Weights of a small image captioner.
Training: muon at rate 0.012, 5900 steps, batches of 64.
Rows from block 8 of the image encoder of a small image captioner, named by matrix and row number. Rows with one number within an expert belong to one neuron, the router's apart. Each number is 200 + 30 x the weight over its row's rms, rounded and kept within 0 to 999. All counts start at 0.
After each expert's rows are labels from the 100 images, of 14976, where the router gives the expert most weight on average: "top examples" is what is common among them. Only what is clearly more common there than usual is listed. The data: rosettes with rotational symmetry. In brackets: how many of the 100, against the usual share in percent.
# router: router (encoder.blocks.8.mlp.router.weight, 8x160, trained with AdamW), inputs 0-79
# gate: expert gate (encoder.blocks.8.mlp.gate, 8x160x160), inputs 0-79
# up: expert up (encoder.blocks.8.mlp.up, 8x160x160), inputs 0-79
# down: expert down (encoder.blocks.8.mlp.down, 8x160x160, transposed), outputs 0-79

# expert 3
router.3,180,216,200,233,245,202,195,225,193,133,234,234,216,225,226,247,227,227,184,204,207,225,211,208,193,217,198,168,163,180,207,266,182,221,166,174,213,183,177,175,187,230,166,174,250,215,146,220,248,191,202,140,215,209,199,228,227,188,181,186,180,176,166,242,246,171,188,220,254,171,206,205,203,171,265,210,160,205,206,206
gate.0,198,272,183,202,106,180,214,214,152,193,166,174,139,215,203,220,212,232,211,198,221,186,178,193,197,222,226,179,176,224,282,171,159,192,246,203,181,147,233,172,222,159,219,233,140,152,231,179,180,207,167,246,193,212,166,280,167,192,166,208,173,172,202,241,201,181,186,209,236,191,170,198,178,170,202,263,181,192,175,129
up.0,207,238,208,195,169,210,196,201,186,190,198,161,194,202,237,187,166,247,252,202,212,206,206,110,134,243,189,126,215,217,208,216,207,219,205,234,153,200,221,179,281,165,160,190,164,197,201,151,200,218,225,237,189,176,241,239,169,162,211,141,225,238,223,207,181,166,255,213,222,99,204,199,184,205,211,238,182,234,241,163
down.0,234,128,196,183,196,155,203,204,253,168,252,215,182,204,213,188,207,188,196,245,133,171,176,182,181,221,194,205,202,164,140,227,230,175,168,148,226,166,179,222,219,208,164,165,168,199,211,191,212,212,152,253,162,207,179,217,169,230,163,247,238,185,158,184,188,182,201,136,233,215,217,155,205,177,171,173,182,195,256,244
gate.1,210,193,240,214,195,192,166,175,187,163,217,210,195,225,176,199,157,226,181,201,148,185,261,202,234,230,209,230,250,231,223,234,217,237,189,232,199,191,198,210,201,220,210,183,201,233,240,153,160,205,163,181,200,273,172,211,177,123,207,217,202,163,152,127,236,137,155,157,200,225,150,229,233,170,200,264,171,231,204,228
up.1,195,231,221,207,190,185,173,211,201,190,198,214,187,244,184,223,142,241,240,245,194,207,268,209,220,195,218,202,181,167,224,254,236,218,204,235,222,207,242,209,179,215,149,224,159,208,243,176,139,185,181,186,226,263,177,222,180,201,187,192,196,184,158,150,224,148,169,182,184,212,180,219,180,186,220,260,180,181,208,210
down.1,154,199,208,200,153,217,193,160,189,185,201,198,189,254,159,196,186,218,200,265,247,224,197,185,218,223,187,228,220,175,245,202,192,217,152,191,202,191,249,178,174,183,211,184,198,168,173,231,170,186,215,219,187,197,183,214,256,198,184,231,248,243,202,179,221,222,165,219,190,204,166,200,264,193,219,177,150,181,195,199
gate.2,255,237,265,195,191,265,206,252,193,218,148,194,157,215,199,196,265,247,218,173,236,159,212,191,160,159,252,214,141,219,208,181,272,169,170,174,192,264,162,175,226,205,222,188,207,189,250,194,171,216,182,240,216,244,214,213,228,178,179,148,212,236,192,166,179,204,225,201,217,195,208,193,165,203,175,169,203,222,169,222
up.2,235,187,221,190,208,172,144,191,201,147,135,211,210,192,220,193,202,232,229,203,245,215,156,228,182,225,187,183,192,192,236,242,235,165,212,197,206,202,169,192,236,207,120,181,193,230,207,211,204,213,223,226,139,163,200,210,225,211,172,212,223,166,256,218,218,131,233,194,200,238,239,237,207,171,157,243,158,151,170,260
down.2,184,188,176,196,156,218,205,201,176,158,263,202,164,200,249,202,164,185,241,178,208,208,206,210,214,218,177,233,160,219,185,212,225,228,195,196,155,239,182,220,177,171,187,248,266,191,161,242,147,195,148,206,148,214,167,221,175,244,209,201,176,193,214,243,217,176,210,216,175,166,185,194,179,184,198,216,201,185,206,222
top examples: warm (59 vs 13.9)

# expert 0
router.0,215,256,207,194,250,175,153,232,219,201,198,209,215,223,171,217,214,226,193,215,174,241,198,242,192,249,222,163,221,177,182,275,158,203,222,175,188,204,190,207,226,204,149,226,223,181,193,254,240,218,233,190,182,192,189,226,161,165,178,191,172,180,213,239,189,211,224,243,236,178,195,216,212,154,244,146,197,192,242,197
gate.0,243,236,224,233,184,209,240,153,221,232,176,230,212,190,217,203,167,225,179,163,216,187,275,270,210,258,182,195,246,232,182,212,211,142,202,201,180,217,229,196,194,209,136,170,219,150,229,166,211,199,231,182,197,199,211,185,154,260,239,165,200,179,174,181,166,216,218,221,184,213,214,251,168,194,165,241,182,201,156,213
up.0,230,213,125,193,205,188,180,147,182,144,176,248,238,216,242,225,235,206,242,185,177,228,249,213,221,219,164,218,251,190,163,206,200,144,185,212,173,235,187,179,182,257,181,240,212,184,231,201,158,222,200,143,230,239,231,221,194,224,217,178,217,233,173,173,160,192,199,238,195,171,168,233,162,204,184,243,185,184,181,194
down.0,180,241,283,225,217,200,194,224,139,241,186,193,231,203,166,206,194,175,178,206,188,153,160,203,208,214,211,182,272,153,172,145,270,218,167,143,190,179,183,245,183,213,206,196,208,218,205,246,220,204,243,227,210,170,194,226,160,188,177,184,200,218,236,192,227,192,180,171,189,187,191,173,212,218,179,147,236,197,186,176
gate.1,225,184,215,190,202,169,212,182,189,158,215,161,167,149,225,224,195,137,213,204,234,219,136,237,201,183,193,197,190,205,202,165,264,195,189,203,195,213,218,202,187,197,196,268,204,172,176,214,203,230,190,171,172,218,173,212,185,211,208,219,237,230,171,236,220,240,146,185,211,266,227,177,167,176,197,221,251,137,187,200
up.1,217,191,230,196,192,168,190,215,199,138,182,177,208,194,213,222,212,153,254,185,237,184,186,191,135,229,193,186,147,212,204,220,195,203,244,161,230,174,232,194,206,159,194,239,205,204,220,211,186,243,157,164,200,200,192,177,212,228,209,149,213,166,195,225,148,247,191,144,154,190,220,196,270,211,118,191,198,194,167,218
down.1,131,164,166,187,208,194,227,222,203,131,182,182,204,221,238,209,194,204,252,236,186,211,200,195,221,244,208,165,231,183,217,146,150,212,225,185,234,183,226,190,201,230,231,210,252,187,181,149,244,245,239,197,210,261,254,202,182,199,191,206,177,187,175,206,263,209,193,155,181,207,184,266,214,188,186,198,123,192,215,188
gate.2,182,185,205,174,203,157,227,223,208,203,175,130,194,174,224,233,307,226,253,265,240,207,179,169,252,165,160,237,207,232,249,202,159,207,174,255,195,189,244,183,217,233,204,231,187,196,229,223,197,264,190,225,204,234,184,161,227,198,169,192,238,224,215,205,222,250,165,174,166,218,172,197,222,192,196,180,205,236,199,190
up.2,142,198,235,221,224,202,252,221,194,224,235,252,193,223,172,237,189,257,189,208,196,212,154,221,240,211,169,209,186,260,174,197,133,151,218,187,214,202,161,177,272,215,190,162,188,202,226,179,245,201,235,201,197,174,240,215,193,183,189,190,177,178,216,180,243,168,222,180,224,179,188,165,176,191,155,262,211,219,263,206
down.2,206,191,263,193,141,195,196,228,180,217,221,232,183,251,189,242,180,196,191,131,178,177,202,231,199,244,210,199,238,136,203,153,200,139,196,202,195,210,214,213,234,234,241,182,220,237,215,215,195,245,150,156,237,134,218,196,192,184,219,219,153,203,183,252,223,218,249,202,155,171,212,194,189,194,183,231,275,177,219,197
top examples: earthy (90 vs 14.1)

# expert 1
router.1,200,230,178,217,270,133,161,224,211,193,212,204,208,222,177,264,212,259,165,202,193,233,223,217,217,274,209,207,178,173,220,234,192,243,223,197,172,200,222,180,229,246,144,170,250,165,178,233,246,235,194,193,185,234,191,262,200,188,201,162,174,148,207,223,202,239,177,226,189,196,175,214,198,180,258,175,191,212,206,181
gate.0,232,195,161,229,238,157,210,199,248,226,202,206,192,186,211,155,209,209,216,249,219,199,185,261,213,187,198,212,157,186,240,182,179,197,170,170,231,201,179,180,198,162,169,224,184,263,193,216,257,181,157,205,216,204,179,193,244,189,243,224,196,251,194,217,201,150,226,234,160,191,229,218,219,224,237,276,214,235,163,116
up.0,208,208,202,165,169,208,183,212,203,226,256,133,171,231,292,183,185,216,219,172,243,192,183,184,229,205,185,148,254,188,274,205,193,189,207,121,242,199,189,225,206,251,215,186,191,224,162,176,213,206,159,168,162,250,211,207,195,202,255,233,261,239,260,238,202,174,238,236,227,193,186,213,201,209,247,207,215,196,210,235
down.0,179,191,242,189,154,212,213,153,201,220,285,215,230,174,202,232,164,187,223,210,211,204,173,160,211,167,209,148,161,225,214,175,180,178,196,228,220,226,187,203,256,195,197,204,194,210,215,175,226,187,164,220,169,203,163,215,208,236,193,171,182,208,166,184,202,147,208,262,123,136,225,172,225,244,187,204,171,264,184,150
gate.1,162,177,138,201,219,171,211,175,205,205,191,191,197,216,214,242,256,145,147,208,114,199,157,158,235,197,208,194,256,193,221,191,168,184,180,204,166,224,164,176,121,217,221,161,204,198,188,198,144,229,237,183,200,206,200,207,186,242,209,215,141,175,224,224,191,184,195,206,281,219,192,221,196,258,164,171,180,187,179,231
up.1,180,256,195,237,281,236,167,204,166,193,162,236,177,194,219,175,174,195,213,171,234,186,191,156,164,256,199,194,156,217,158,224,204,230,206,232,206,181,185,264,186,187,211,150,215,250,215,218,232,212,167,228,221,242,224,179,185,226,235,247,218,131,189,182,171,226,237,237,200,213,201,254,183,165,210,149,172,226,244,167
down.1,148,171,174,166,210,177,173,185,201,285,225,171,142,200,222,221,204,248,232,245,182,205,150,263,200,197,189,160,202,202,173,200,194,209,147,207,293,194,209,98,220,214,240,168,226,166,242,167,222,219,172,201,201,184,201,196,223,213,198,198,211,165,187,186,139,157,250,216,230,145,166,192,174,183,183,204,145,143,218,189
gate.2,168,180,236,221,213,232,152,169,181,188,168,222,177,189,210,203,156,244,184,193,185,280,189,203,194,214,213,198,189,252,201,178,143,140,192,253,223,215,158,217,199,198,229,126,161,176,200,189,220,226,169,224,215,142,217,206,147,253,182,172,199,193,209,177,185,125,194,165,202,219,183,130,182,215,186,180,197,150,164,197
up.2,211,171,203,248,208,169,201,222,239,174,130,226,213,221,198,235,232,183,230,227,161,201,210,189,190,221,155,228,190,161,159,224,180,167,159,192,151,221,88,153,187,232,204,195,193,197,169,203,245,197,208,227,230,235,167,165,131,210,196,140,201,224,208,232,184,221,200,233,218,241,186,239,229,158,222,190,236,177,253,211
down.2,156,206,205,182,209,230,168,148,221,242,160,290,159,194,162,218,214,231,179,155,186,160,265,183,220,230,213,269,195,178,210,215,166,229,246,183,188,161,185,175,200,194,248,193,149,190,207,186,211,124,199,214,225,215,201,212,275,199,200,251,219,220,231,187,203,196,134,207,235,192,221,201,231,186,204,249,216,225,181,163
top examples: pastel (87 vs 14.2)

# expert 2
router.2,200,258,212,225,250,152,152,249,195,194,233,171,220,209,182,233,242,235,193,206,204,243,249,243,180,218,216,173,159,142,188,229,159,212,219,172,209,201,177,189,235,250,170,210,258,180,147,224,244,195,225,152,201,182,205,250,183,178,175,189,161,148,223,227,214,238,175,259,201,164,199,209,204,163,229,198,156,212,233,176
gate.0,222,197,197,178,145,221,236,194,165,221,193,159,159,215,176,191,223,191,235,129,174,279,214,205,217,129,209,205,139,160,219,214,175,196,186,210,181,186,192,222,233,172,201,236,186,220,211,129,175,187,204,180,212,188,198,235,142,198,231,193,135,189,231,191,178,195,182,187,196,181,187,281,200,194,161,202,231,178,181,215
up.0,174,222,256,234,191,249,235,224,262,261,146,165,193,203,211,214,189,267,156,214,166,178,203,257,199,204,219,257,188,218,189,157,175,206,188,212,183,194,173,137,154,199,245,196,172,172,195,191,234,189,230,186,193,222,199,230,149,188,201,196,191,236,181,170,170,222,232,242,186,201,119,158,148,235,248,264,195,188,233,162
down.0,191,229,235,186,134,237,245,213,196,196,191,178,151,179,226,169,225,224,235,202,252,242,175,224,221,172,191,201,270,192,168,214,194,257,199,156,227,178,284,168,180,206,226,210,161,212,194,271,240,190,158,228,198,184,154,201,207,219,224,136,190,196,246,201,198,158,187,216,184,228,209,210,165,274,199,138,181,186,218,204
gate.1,174,186,203,170,243,235,273,221,154,252,195,216,205,197,181,156,220,179,206,178,202,227,200,169,218,191,230,195,198,177,144,195,240,182,141,173,181,158,147,217,177,166,163,194,209,188,210,192,205,216,215,223,199,214,215,195,228,188,206,238,204,197,210,221,142,216,178,169,223,219,154,202,194,230,255,198,216,198,257,219
up.1,158,182,144,217,178,182,213,245,154,169,198,229,228,225,179,224,182,168,223,250,207,220,185,253,210,189,170,220,208,163,257,235,170,174,169,234,162,221,243,219,210,213,236,180,173,185,133,221,234,171,219,176,184,198,216,200,253,198,232,179,255,234,194,205,183,213,268,212,179,142,213,231,189,213,212,190,206,187,180,218
down.1,200,205,209,177,176,204,213,187,204,179,195,158,232,173,167,190,218,170,167,190,224,152,217,250,205,191,168,243,166,224,169,230,221,236,202,164,168,198,176,214,192,169,142,170,211,121,152,241,156,214,189,134,165,208,201,193,227,155,228,208,207,194,243,245,190,191,171,202,185,202,260,165,265,199,250,153,234,247,228,243
gate.2,182,198,151,183,211,136,218,177,227,233,225,222,181,150,152,194,143,165,186,206,167,194,186,223,207,169,193,204,176,250,190,183,153,208,234,183,260,190,148,263,231,265,194,204,259,199,218,249,212,179,199,217,276,179,178,194,212,268,200,161,209,190,158,149,184,133,209,230,201,222,243,163,172,204,198,181,190,265,168,217
up.2,194,230,197,170,190,180,245,186,222,233,201,183,224,167,205,221,181,135,212,233,165,220,174,257,195,198,205,162,135,170,215,176,215,222,230,157,86,176,199,155,190,233,206,138,157,172,228,178,186,193,252,187,197,188,156,209,187,159,254,197,197,190,199,241,219,194,226,161,212,188,165,138,186,238,137,185,183,211,161,155
down.2,218,193,211,121,230,188,171,194,195,199,174,266,202,178,221,179,176,170,184,156,186,228,178,194,163,184,229,201,236,244,280,176,165,200,218,223,203,210,181,235,227,158,254,135,193,201,172,163,232,222,209,208,175,170,231,193,171,213,171,207,233,209,189,234,214,199,152,217,176,211,191,188,204,210,196,153,153,194,201,244
top examples: dark (97 vs 14.3)

# expert 7
router.7,208,271,221,219,228,164,162,260,195,195,204,185,229,224,178,211,209,253,177,217,213,248,202,198,154,260,249,182,185,160,211,241,149,224,189,174,179,205,206,167,248,239,154,208,206,191,185,225,225,207,207,203,183,196,185,218,175,181,190,199,184,177,183,246,228,247,198,237,239,156,227,221,204,169,221,178,186,223,204,153
gate.0,230,199,212,135,157,174,210,171,184,240,109,179,182,228,236,228,157,184,204,184,207,232,198,224,151,194,212,220,178,271,192,199,186,212,192,181,227,225,160,200,243,196,178,205,245,218,182,196,236,213,172,218,234,178,180,213,195,204,247,214,186,221,206,197,225,202,161,228,222,217,181,165,201,238,189,238,195,257,240,212
up.0,156,190,112,273,172,215,173,201,213,188,236,216,181,212,233,223,217,164,153,174,208,197,172,195,254,173,186,206,234,177,202,200,253,209,170,187,176,147,211,213,156,253,154,180,170,169,200,146,184,213,167,122,183,181,188,233,130,199,195,209,208,247,190,145,193,213,191,171,236,171,220,231,247,214,176,184,202,158,188,227
down.0,129,199,211,146,237,209,213,228,175,182,189,215,196,184,201,180,217,178,221,198,223,198,214,181,178,167,206,188,260,203,238,209,174,208,143,144,233,165,156,170,202,223,160,235,215,208,231,210,174,187,218,163,232,208,238,183,255,206,210,172,180,224,147,182,187,193,198,228,178,190,175,208,139,190,125,205,224,252,215,151
gate.1,119,158,197,246,174,225,176,231,230,211,170,163,159,146,199,203,210,227,266,241,216,223,230,210,170,229,245,198,195,275,222,222,178,203,191,251,153,171,176,169,188,237,182,181,187,227,200,186,196,183,200,174,186,235,226,161,191,195,215,188,259,202,217,236,190,186,183,186,216,222,208,231,196,191,198,257,148,174,201,174
up.1,214,254,180,199,238,181,177,253,174,211,196,223,168,222,163,219,179,175,263,208,198,192,187,261,194,202,209,217,212,193,197,222,239,161,216,164,239,185,212,208,242,207,132,185,188,214,281,206,225,181,202,155,181,201,206,200,230,255,221,224,199,136,179,96,156,205,204,185,190,165,144,203,202,214,182,212,304,242,213,179
down.1,226,205,217,156,189,214,227,150,193,195,212,182,209,171,188,232,232,182,225,172,193,150,277,257,177,164,224,208,194,241,182,173,226,177,180,198,235,203,153,206,155,152,269,196,142,168,190,163,271,168,207,192,174,196,168,191,212,174,225,206,210,258,164,210,168,180,188,195,209,191,257,198,183,156,234,228,203,193,115,225
gate.2,188,199,204,213,226,190,222,189,171,169,229,141,211,198,241,168,131,219,165,224,171,188,200,172,238,216,164,282,153,241,221,178,192,215,190,251,193,211,184,223,194,147,241,250,194,220,231,202,178,199,210,176,208,179,195,176,200,194,266,229,241,226,190,178,250,183,173,210,197,166,196,178,171,228,168,244,176,213,211,216
up.2,220,144,202,221,195,170,253,222,224,165,210,189,151,197,201,227,223,240,204,204,228,159,249,252,185,191,216,177,218,184,236,192,194,225,181,190,190,239,244,193,187,243,182,190,142,203,211,116,150,186,205,163,221,164,187,210,202,175,207,232,184,209,198,233,206,240,251,148,185,205,170,169,204,196,192,157,194,170,186,188
down.2,206,193,248,194,210,159,169,182,189,127,236,215,194,196,176,164,196,246,237,220,171,216,170,170,190,199,265,163,198,109,194,171,197,172,213,223,175,210,280,209,230,171,227,221,218,193,175,212,153,208,207,168,193,251,219,165,256,236,178,183,170,212,212,205,183,131,171,196,181,227,211,169,174,176,233,175,215,198,166,184
top examples: cool (100 vs 14.5)

# expert 4
router.4,189,227,190,239,235,166,176,248,237,190,217,197,238,222,232,226,194,227,169,187,204,226,180,231,194,230,215,168,179,166,184,255,155,207,216,211,179,211,198,193,232,217,129,241,258,148,145,211,230,190,209,172,184,174,201,238,198,203,185,214,177,154,181,252,193,236,219,232,247,210,205,244,251,163,240,165,183,201,182,181
gate.0,221,210,201,229,169,182,199,227,190,180,205,170,263,194,234,227,193,212,249,206,210,157,235,246,190,253,195,194,219,207,232,179,222,231,205,197,172,184,194,206,180,190,235,160,165,214,187,210,177,201,189,181,173,194,218,235,198,150,228,154,206,168,185,168,226,231,157,196,216,199,215,203,181,261,194,123,218,197,192,214
up.0,197,197,153,184,212,214,187,227,220,208,201,192,165,178,205,133,196,165,212,253,195,213,179,233,194,178,215,224,170,197,127,210,167,168,181,169,249,219,241,225,197,136,216,193,213,182,156,205,209,166,263,193,241,275,210,228,185,189,202,184,195,260,236,184,185,204,166,222,271,174,223,212,176,198,190,205,194,146,186,161
down.0,172,247,182,166,202,202,189,189,204,174,161,200,200,172,200,171,154,190,229,182,206,183,204,224,175,153,148,178,196,182,164,217,208,188,203,187,199,201,259,178,171,228,174,209,213,219,225,180,138,165,173,210,167,245,215,200,240,200,160,190,198,215,178,204,235,228,178,207,273,194,228,185,172,181,225,137,231,214,189,230
gate.1,209,186,219,215,248,218,226,178,176,223,173,195,176,235,250,233,227,225,186,182,279,181,189,166,219,130,192,236,190,215,208,184,242,200,240,192,192,228,172,205,176,184,162,217,271,201,226,220,185,229,183,225,180,252,199,192,204,267,179,201,148,189,168,216,167,216,230,174,159,151,172,203,197,194,200,206,179,200,209,226
up.1,195,201,204,250,234,162,204,179,216,218,188,201,184,190,220,225,204,235,205,226,232,141,255,192,218,166,221,234,205,181,203,186,234,216,234,212,212,197,181,167,177,199,210,167,215,167,159,224,232,234,197,196,232,225,225,197,203,222,164,220,166,188,157,229,197,200,222,198,169,131,225,139,174,200,187,179,201,173,169,249
down.1,189,220,227,223,205,189,161,255,240,228,214,223,204,244,204,158,191,184,191,176,203,147,173,206,197,194,200,184,134,233,187,197,145,163,176,227,202,204,179,249,196,191,209,194,230,233,204,235,220,222,181,177,162,240,189,212,181,204,211,204,246,191,204,181,223,198,172,192,223,189,160,196,146,250,181,217,208,234,247,140
gate.2,215,194,204,187,231,204,220,204,182,240,145,187,161,161,203,191,173,203,233,231,209,150,157,227,193,159,208,217,181,207,219,180,219,209,229,145,206,191,190,175,228,218,202,194,206,166,222,174,198,218,132,205,188,149,207,168,210,178,212,215,213,181,208,238,245,199,203,185,210,223,211,224,174,191,94,197,228,211,204,179
up.2,180,139,259,209,246,184,205,194,186,243,181,144,217,201,201,213,148,228,228,284,159,169,174,202,214,206,251,205,201,196,179,214,208,190,209,188,241,177,207,199,257,230,200,185,177,195,205,209,177,235,175,182,206,161,202,229,190,210,185,219,218,249,185,260,239,185,213,170,190,226,203,185,154,236,125,188,195,164,225,173
down.2,173,196,170,173,161,215,201,181,202,168,256,260,184,193,185,224,228,161,225,250,202,196,199,208,239,165,225,198,212,241,199,185,168,222,201,237,203,176,262,282,205,216,264,166,235,182,171,220,210,234,181,131,226,245,195,201,214,240,193,253,215,193,176,182,232,209,190,199,218,183,164,187,267,158,216,200,221,266,198,233
top examples: dark (98 vs 14.3)

# expert 6
router.6,159,208,256,241,227,177,152,250,184,184,174,220,202,241,193,224,205,182,170,155,192,217,243,224,200,199,245,189,195,207,136,243,131,211,215,206,165,204,238,178,184,209,185,174,223,202,132,242,211,207,253,166,174,179,179,248,199,204,200,215,172,196,244,220,226,254,171,227,190,129,177,208,187,176,240,199,182,232,211,234
gate.0,224,232,169,186,160,235,190,194,261,197,230,202,176,194,205,198,222,203,195,183,242,219,169,186,195,141,180,242,254,226,194,179,179,219,198,225,213,216,221,189,249,181,154,240,232,241,203,211,224,212,153,207,206,216,242,194,230,157,187,222,230,150,218,180,179,232,210,194,196,188,143,204,178,239,203,220,260,151,196,176
up.0,203,191,239,194,185,260,145,177,224,227,216,228,176,230,190,174,210,215,167,220,190,200,165,192,188,137,175,162,218,231,228,205,205,211,230,169,139,171,246,164,176,171,199,188,199,213,143,209,191,216,184,177,161,204,259,219,151,156,215,175,207,221,125,216,204,172,188,213,257,234,230,227,244,219,214,225,256,221,148,179
down.0,174,260,197,140,223,158,166,184,178,219,193,207,199,213,192,206,216,205,174,176,197,152,134,204,122,213,237,191,259,210,169,235,187,241,251,167,214,184,122,237,191,154,239,223,183,176,171,214,190,146,187,231,137,221,217,186,199,167,240,195,243,206,196,198,189,218,223,264,245,227,197,243,224,184,257,177,188,135,154,198
gate.1,179,215,199,165,168,185,216,206,148,178,237,196,207,179,159,214,191,190,187,193,200,270,201,165,272,181,303,270,165,215,185,196,189,243,196,196,220,202,164,150,149,199,185,142,196,165,223,195,190,226,172,190,232,173,209,236,174,192,237,153,225,189,256,222,282,208,178,229,191,166,193,258,191,222,139,211,187,228,183,177
up.1,181,198,258,158,172,190,240,225,199,212,223,199,184,181,191,218,231,207,192,180,212,242,163,184,241,164,293,202,151,182,182,238,118,204,176,173,182,210,219,84,142,222,212,203,214,197,260,181,181,207,175,220,186,231,205,180,171,243,183,173,238,180,275,218,178,184,165,179,218,170,215,223,159,207,153,235,139,216,217,208
down.1,200,244,186,208,190,202,270,211,204,221,214,204,202,228,181,199,147,216,158,141,189,193,160,187,144,157,242,181,231,182,193,206,208,177,167,148,164,169,181,183,231,198,225,222,126,208,186,181,231,181,211,189,162,210,181,169,210,146,243,195,196,265,153,232,214,167,166,196,207,209,172,257,223,171,216,267,235,195,215,163
gate.2,182,173,157,168,229,232,181,199,184,194,178,223,218,191,185,204,194,257,186,244,191,213,178,184,286,190,167,174,168,220,159,206,194,140,192,223,188,237,102,250,207,196,175,198,160,165,207,195,169,198,186,202,179,198,172,202,216,194,154,189,240,189,222,209,213,214,240,231,208,241,185,203,163,243,219,264,226,185,149,200
up.2,167,192,208,183,261,191,223,208,225,165,204,234,164,166,197,198,206,210,224,197,206,185,230,159,198,158,186,209,229,240,263,142,164,166,126,179,219,188,216,159,148,201,180,223,215,186,205,238,179,190,117,199,179,219,200,224,243,142,143,239,193,163,190,195,168,198,215,148,197,147,224,171,237,210,204,208,212,158,214,222
down.2,151,205,238,223,208,241,191,163,220,218,188,253,168,224,246,137,225,176,188,165,213,208,269,172,176,219,150,204,175,191,210,235,186,212,204,231,185,160,187,182,192,185,186,171,204,207,178,235,228,190,221,269,181,184,199,194,238,232,262,206,221,230,171,184,229,197,196,179,219,232,211,236,191,144,228,210,152,153,181,221
top examples: warm (35 vs 13.9); three-fold (33 vs 12.1)

# expert 5
router.5,159,281,219,239,257,185,165,253,206,221,172,195,201,245,196,245,227,221,194,262,160,213,190,227,185,218,240,165,181,162,167,253,166,250,198,179,225,205,196,186,250,238,141,196,205,185,163,222,196,211,214,185,163,236,212,231,228,160,205,216,174,194,210,251,220,245,186,224,232,202,216,240,221,131,236,152,213,196,214,183
gate.0,152,202,198,111,145,243,203,169,201,176,219,241,162,185,204,162,200,221,200,212,214,232,179,136,179,213,217,238,146,215,189,187,235,214,221,210,242,233,207,230,191,214,167,166,173,237,183,204,203,253,197,178,210,172,186,179,172,181,254,197,166,185,186,234,224,196,169,207,194,234,228,205,239,162,192,210,214,216,220,203
up.0,181,192,201,252,203,137,155,227,217,194,198,184,194,228,182,210,212,184,217,179,221,225,201,197,198,197,191,188,163,214,208,202,196,226,210,193,175,162,189,188,177,191,143,223,255,225,178,205,172,112,224,197,178,206,202,259,266,242,168,205,206,184,211,187,124,218,206,206,237,180,189,173,196,241,230,159,173,182,196,195
down.0,236,212,184,98,210,203,215,177,209,244,221,186,224,176,189,157,195,229,185,134,168,220,196,203,221,179,195,171,234,198,228,202,211,148,224,255,231,259,215,207,221,240,171,172,127,183,131,213,180,227,177,196,185,219,215,248,229,233,208,186,250,157,215,242,184,202,188,196,209,177,218,260,152,225,146,228,229,198,242,195
gate.1,174,214,248,195,152,162,224,166,189,161,209,208,133,215,230,208,239,243,183,194,196,220,206,183,185,195,217,195,193,219,210,152,236,190,210,236,171,166,202,197,186,223,236,190,246,206,221,212,208,209,163,202,236,201,191,203,163,156,180,177,146,219,199,106,216,191,206,203,193,167,162,173,202,186,227,215,187,203,209,185
up.1,231,193,157,198,167,215,196,181,157,187,188,221,221,201,174,220,165,185,121,229,163,254,183,235,218,237,183,164,127,222,184,215,191,195,212,168,229,217,233,219,249,208,142,205,219,182,251,216,192,185,190,216,236,182,176,230,199,220,220,230,211,240,212,208,195,180,208,216,214,158,201,173,240,149,202,228,184,221,247,210
down.1,193,202,139,204,157,177,175,219,177,263,158,197,238,229,203,208,212,178,214,248,222,210,266,175,220,259,207,199,194,229,148,229,202,165,225,217,254,189,172,180,211,211,215,192,163,158,206,212,167,181,197,149,197,172,200,193,125,197,205,189,258,184,200,202,171,194,200,153,168,206,260,284,169,228,157,249,216,230,194,210
gate.2,192,195,182,192,142,221,198,162,233,178,176,199,199,181,160,212,177,192,209,186,279,242,201,239,212,193,191,208,223,192,184,191,171,198,201,269,166,192,167,187,229,218,153,202,171,241,191,226,245,171,207,215,225,156,197,140,237,184,187,189,198,225,187,196,164,222,162,155,206,242,167,243,214,166,208,158,146,211,214,183
up.2,165,189,210,174,156,202,212,201,207,220,188,239,201,166,209,150,172,186,279,225,232,233,206,205,210,259,156,174,182,202,187,216,184,210,154,276,179,190,230,158,151,153,206,163,218,235,237,186,259,170,230,134,243,228,175,168,218,188,203,207,151,253,201,192,177,175,226,178,189,255,220,208,208,210,290,182,187,214,197,229
down.2,168,195,239,157,226,201,270,196,242,213,175,213,173,212,162,183,221,151,196,196,143,226,258,165,160,178,247,149,146,195,233,226,194,234,199,157,200,214,213,183,167,191,167,110,200,189,253,217,228,169,240,270,209,245,199,215,168,203,203,197,141,184,193,180,222,161,277,195,245,164,193,192,195,230,264,214,232,233,216,207
top examples: grey (95 vs 14.3); three-fold (31 vs 12.1)